A small multi-label image tagger, trained from scratch.
Model: 5.63M parameters, layers 14.
Training: adamw at rate 0.00071, 8200 steps, batches of 256.
Data: 145000 training examples, 14.5 epochs.
Rows from block 4 of a small multi-label image tagger, named by matrix and row number. Rows with one number belong to one neuron. Each number is 128 + 24 x the weight over its row's rms, rounded and kept within 0 to 255. All counts start at 0. Numbers have three digits each.
After each neuron's rows are labels from the 100 images, of 14848, where the neuron reaches its largest size: "strongest on" is what is common among them. Only what is clearly more common there than usual is listed. The data: patchworks of several textures.
# u: gMLP up (value half) (model.blocks.4.mixer.u.weight, 512x256), inputs 86-171
# v: gMLP up (gate half) (model.blocks.4.mixer.v.weight, 512x256), inputs 86-171
# out: gMLP down (model.blocks.4.mixer.out.weight, 256x512, transposed), outputs 86-171

u.76:156141151098129115102142158145128156156150136114098118119081117086162091119118125093140076113095083106154128160121150085146143097141095132140123070128169116146147119117138098101138107190129140147120132109105108130141063143124116149151123124150136136129164136
v.76:174156111122133111162104089135123093174133133147152150144143128081138149113180140114152119115130085116145157108078083139165142125122127115154125139146123132086108104151131138140120119142118112159114144146113143100152133136105106120114163157135150138103099108
out.76:156162104133141118113117138136123162097153127104115178155124107118136141118132159126105132131117139127121162150123092164117144137150134140132171172136121145127085119118172105138144119135122095146130100143176144141181101116149165145124105123138164135123121114
strongest on: white; rays

u.255:119148173086089100119100146138143136148132131129113129127134102150125153159132128104136085124071151099103123112158123139149100099177099176120122153115151144103121130099171098160114110163108162132151094134125130141066122169134110115123137135118106129151127157
v.255:151115123078111134163149119135085138101120154141139129120117101169107140147143148124149071161122161135121118089110100143129154098120084154120141158166152145126131126137140156131139063159119153097144149153146156136078134172113110101130100139118103149112161099
out.255:118123097171130142153141092140106145086117108130151164135126133076119090119119139154089144124169110144170113114127153135134171156105168093135140128140124124137144117127108190085125114118158089118119135123139126102153150117153133167124096081163159156105137106
strongest on: green; white

u.508:075147162108147135114150153153143136173123132138134130143103127118113153117138111143121102115117107137150097188123203068086136109103130140175135147081144143115125125097152092128179112148119120130092101091152102121109099109178165165161163112138156114150129145
v.508:128151110148146107149126099119118106113105146141157093135170113158094152143140151165121174135152135151099119113132101160154154132113151081134141175122098156088134112155115173156118151088113149141079108144084157126149183121130124139073121118093157137097123126
out.508:123143116110115130113163139160136153095089123134125186159118132163108130148118125162113110112147152128132125110115144141097142142128148117139156133143133108117106168118139135172166126098117124141139125077146098127107125141164141124123079106133096131128088129
strongest on: zigzag; scaly

u.290:143147188114127122104101145130127135095112125091141078114130118132114142172109136141132144144080144141129125165152119149186119089180104122104147105133116172187161153133137053141137137143162132191074113153128097121133130145153144134143111079126127138131131138
v.290:157113134110104145158137150124129126109149131117131183103131169100137080135157141119123121099105103125128096139112117124151106123131154137138114151119171138111128135090126126131121086133082105122132125113103139079110112136124150144154077141106125125112117142
out.290:134131131180124106150114113124149154128130103156160132131129091140112155127111101135125156114158133120110155140118141098128133174102156097075094138071102103107126149114133151140106162099119132108134128115133132130170146146113162094116141147168107128149097144
strongest on: green; grey

u.258:107099114142110138144088193121130142100139109136122144160091109126107113148122096098128127175167138081142095097113124133162139109134127177119132128111150122135139120118142084148118115105129139095179142137137124175105128161124141086140134139153090129117111099
v.258:140114107088122127129121114104161107142123141131121135128089135134137078121128092116153113100129127106125057103139142094132133099121115156159121152143134179135143124135193158163135102122156136108110136112109141129125120155079125128123091124127135134107130113
out.258:120129120115126134147126113116076116135145161126147100160177155074121136146146141136130129118086119121143146162122132137117123143105114089101154096125120107096156115137118141125132147145107164130147073135074135140146101118114148150138137169119172130131128156
strongest on: white; veined

u.492:120128147130089141087140125130130124129125110106152105143114146124137133142095143062140071147118113159150149150161086089117102135152104153073113083099114084124114139118125101144140105146120080086170176122145139133103123081124134124120112144140078153132139117
v.492:146117134099155108116116175191110140144109129149123128123085156142120117114107138163182128134104117134146094149150137110126102075121117108123153108142123161120211104150085131092165156111130154166100147105099121128093081162114146130098138112097150150126125131
out.492:089119148180146125123147111124126099135064144127115165136113151102128151130136125169140114118163118116139140115117154129169129108128147166151089082091117094127170160112140205148141108127155118099147116100118144139114137137127126129132145135142137147139153159
strongest on: plain

u.319:152156142102123091133111123129142146146140118140135158114144072133104149133122141115145124115125136117086172139141126125148122150178105159151117153135138124137146159109163109124104129169137153149091120137146108168140095158125109129100171161135136095112137182
v.319:134152127155051114110104140139122152106123136109142117097134132124135138106119137080142121147132130153116120126160166093133113126140086119088112127117130120122132179134139128151148107176150152139096124154182137121120079190133117174106126140091102091115141160
out.319:125134111104125157090132109162125191103148140153150129116138115136123091106106071156112116156148106174169118123117165110110164139134147126151105111076144118090141133109111129132133093125107163137121115125123123106128114162150158088113129071137111134112109136
strongest on: blue; furry

u.364:121137126094115127110112172128125156132196137131094109136103105097144087153143114086158117115097091116160110147176133104161108119181091119162082101113162149140138127127150116124150120172123131160093138113118143149121098126109104151143138138152144150127161145
v.364:135131106116132091083131178135121157122150157130111104111110118133123117131115140094160100129076118112175093147203106133146094113197099112155081099132160140111132150160146119124141126170146102154114173115157146153092092153113091143122115119118122153140160158
out.364:165155116127149127147162151133114125133171117080126118170142114120115129137132107103121133151097117127102133149137118135123135151142119128126159133108141111127078116224134104130105149112132123093150119130157144145134181111112184163131141120145123123107094125
strongest on: plain; brown

u.494:173135152130169131138152118123131157156150134114158119107138116119122075176121165145075099123091110120125089148122117127174107106164143116115108103123130129126131102117098102072136097140118106136141111132113111089158123105102118167164085099124150133122157147
v.494:128093109096132107135083155134160124151156104138120162138107147158129102133125088103132112073122119114143087141158127105140116102130126141144112107102133104106141131119144095123131111121131124090139130099101129150100083157111167118119129106126121170149159092
out.494:147090120107133128119121112108164131082102158142099104099138136151132084119092171136115124169142169107141124093123144127131098128139176130143106095130094152144126132140115150137144074105139086114089150123175095118112130134137128095130103052148084130114158099
strongest on: blue; rays

u.398:115111134149088132130094165067126134105160109106153155160081126139121112135166108113117120147144113098162129116099136112108151095140110171148106116099159114145167132096144078142139057149154108112168147164140141135146133104127116110139162120139113117119157117
v.398:128128113094172135145132078089129089147112092133101117156133104129107155141144100147142132111138126151131134102097101138115152136112110105135158153167116112142115109128141146127126126134163147158095138147109149110138150140122120110137154088099150165174113113
out.398:106154095108131111142112117107112140138135162104132108138171143129133148138145112114101112113107154114131133144117133143119121130074130092095168121140114107077112134140122138125120176142111152090176108108128136128124109123096146126128137128171126108152094145
strongest on: white

u.373:159158103155119105110131117115145092146139134148127142119145125119123116091098095137126144093140083141107119163125160088121111151151152118134074110083130092123124166110157149110101132139147124128121156124132139120174104116100149121117145160102130118141154142
v.373:141167146141125117149170123152077188115109114119136108111110079145117121195117173140116126102130135117160097102119100130117120139117127110127149135164125111132143096121129139117125136139090113131138167195153155132123167136113138114145113138141126177147155195
out.373:115095134127125155143127124142163093147151096120132159125151157044129165115169118154139158142100130164081140149178111146167101120113125127111126124123116158136119112165150113144132135141141152170127086108124122128161088106099082125122097162114155136102134095
strongest on: yellow; red; wood

u.499:156142154141105142128096146104139137124132116067126122119120155139125109181160112118077094121085088107121130125098109159148161072165126124110110103115155132140169130107114109088131101142131119093153124150098112094143109100108163101150133123117171132122145115
v.499:097112166105112128115111107146153127132145129134121133116114100157158148136080101092146110089100125149185116161155163086105118140143113154151107143087176117121122161108158128153164110110136082139123117110141161120116122143149119144113097124153102133144137188
out.499:145092155124106142123132145169124171125118131103134150143132135152132109153141116112156113108131134126140121135132144112102110143150135087123131139098131140142092159179138086098148115118176096124112139117138171101103125133159135131131108128136148106131115160
strongest on: plain

u.321:083137144125133111113089100069099144112100155116098108130134116121130151116149135133148128124119139135105149108154163104069131153157101105159131135145112143168131173142157138132129125140154155142087129161114121087137139093165084192102125128136155113116131172
v.321:119115104160092134130093116116110164092126152119128156153130180109143124107177152131143134117159129119098087112150146114125129111110096116128134111149114146138127145132133130117140094131147127098132134114125098145132121089135128186127149176099158105087109116
out.321:173130133155136142116176140197141148140156081169171122122108104126129144121107096128113154143154112146122127131098142116137151134116144130105099134081162106109090140132129144142134140091133114158105136117144130129162137129117171113101119121170110113142099131
strongest on: blue; grey

u.397:120144123170063135131095167135114133106129120147148100133103112079123112121135108109145127168132123107145128116154120105117139114151111131115141133098143183158126145137160133134147113130137126157116139174168150140130135162103118109131143156123115121122147152
v.397:111092112120080138120102148077157133124115156134114138134128136134134135099129084128147143106141119129099115120142174084085123136130145159146092153077122110134111153097187153139147071120143130090147094131152107136153140084131099115124133182119119116127123117
out.397:112116142135148115090099092153138161110138156142161103127149131143104181157141152116119120104111134155102137149150121166155124143137110109067123143124108140102103171097091132166095169167155168123142126089112135086134097112161102116129121080141122123143113122
strongest on: blue

u.331:090109105139107131122102196103144140123151145127078144117091119096171108093124072136168144116136102098143137117132151102084120148172133167163101137086163154174107138119171135104136069119137123109146132139144152149135144117115107102127147182124125123130141128
v.331:136130132142162130110149101098152117193123100180114138088118151087182091094102100139129127127140129155132136093124152126068109145109127155145088159140158141139156161098122156102140083108149112139149125109159122074150111110115108164121103133115140134130146128
out.331:125123148152147115136147078136141134093128069114169109138127098164077172167137195106092129152146136135088156134137092150144125125127115130108165151139119148135104133153067088142101161155165138151128135117139155121139121119151128134117124066138113115134148100
strongest on: white

u.231:159125127139098156129140144155151138146148117118119192089117162093144077150129133129119126078145091100138082143115123111106120115126164167120117151079185115087133113100123141143132060122100090106142147151114145124102128130106165118138118170104121156117115146
v.231:154099131107077156118141144156135136123114164113129120126147143101119124140150147136163169095120135125094079137138126129147137115127139101105130153112132176094117131142137155153178143118138120115119110132114132128091120166117124136076080148103140141119105134
out.231:098111109126145127128104105069103085105079153132145121168136142137109168099113146124117123164096152113130170104101139138105111128112080118161164118148132157141138097105125129114138088140148114127129113101124128126161128120152079163135132119107122154145168103
strongest on: white; teal

u.322:120131132089137166058115133121145153108137115138102131159108111108124122130153106129162084112119114117174148169175107111143094149213116119157111113141078162119105126136117112097163133175140120166090164125098117068112076150134163113146174133137159123137135143
v.322:157153137064155114084121128119126169129139139133101084119123127125120093128126135131166085109113146087135110131139140144168116120138109110191107140158151131168158102157139148084127137167125154145113130137143134141138095181072150117125121131110171105132170159
out.322:187145108134115095164165164143125149122111091110113102138116117123115116181177103155158129126113129114093109122122092125156127133124142094151126121094137122145124144152117158140128118104166084124161113157129164106135136157079162189104121078132173171152129149
strongest on: plain

u.205:148112131109116181103127134125130157137168147121104137142099123095168108120132129086166067148075115105166096146143123113157098137141084128154076073132128140165130134149123092134157123175170142154121184127158127125145083142071084112117145119139151087115151121
v.205:135088138103154125100121168155108166104146157135120122143086133135129071117130139148170123116082132118164106164113158152155111088122118106186102119124164142123162099148115125107162123106114146170117118091096141141147092144114131127114115130112174089088132121
out.205:138095101165148090190146093109151094117113111099121118160144103094116135148144137102132162146129125112116143118126104143157155155136134151125114129118127098114114115180104183139129105122165083130177084166117130142115125165096137138110122145132171134150116125
strongest on: plain; centre pattern: plain

u.91:174116160101114131147139150157093141099135150128158100164114119146109107197102139150112134110084133136183113188128084128174111122146150087104132115121115148141128077093105107138134147110093112122150123114097130156086128165147163104168132101137111171134121124
v.91:114113117086166126121134110104127105168101143142079152092134131137186124105120125137146119127133154128127111085086128121065137120093112162114106161122169148124154140106142169142158117116120131122166109102157133115072139114093098130127105134138103131118131118
out.91:087152126138152121112135142150125138121114109091160142157152136102089108140151126093129125148137098127066100127144151125134105109154142141101184114079158115115100109134135083119103140136143116138102157120154139119132125103131122141118094143152166134129127151
strongest on: green

u.72:114135147100113099103116139135142123148125111116107147107147113159120169173112127102135104127089145118095131110166141147154093118196122179116113147090182109118112151103174098172090101150115160128127101118127132136079125155146119100112120140119091137150125143
v.72:135123139119095122143130122126070172086117162114170151116129124140084143175157156141136100127130149147121093093118114134123153144135119113141156143172144125119134109140102160118130087165103130080137159169141141112117123147108129131102086142120144152094144133
out.72:121117124166124149148138065114122135093109125138141161122151143121117094128133178146083154127175121152155124116105143138137171158113147099148106125156095139127157110108106206111123091143144100098125140151139119097159157131171120166109104079105159138109142121
strongest on: yellow; teal

u.281:124110109121128159110123179145144121109177111111141163113114135133119118130112111112150134126120082131192101150136114117172118146134153137144162126114127139129118133106089104144121140109091106154111169122150132110143117136086187090170138137140118117154110128
v.281:149105130082145114100117137115103173124147148105093158128127129107136120145140149127145111107112122137137072138113137115134088103169130138130114140138146143121163114073136111134141130146108119179162121116140155138086120125102113145118132098124105156154155151
out.281:118151126134134110087164134179138131135121123128123159099070131146152138103061059142114136115142073140131121125129164077135164124134163146151115132076178124136117139098143153127123139117154106127077143087135122102090147143139117120139137108156108163139157136
strongest on: green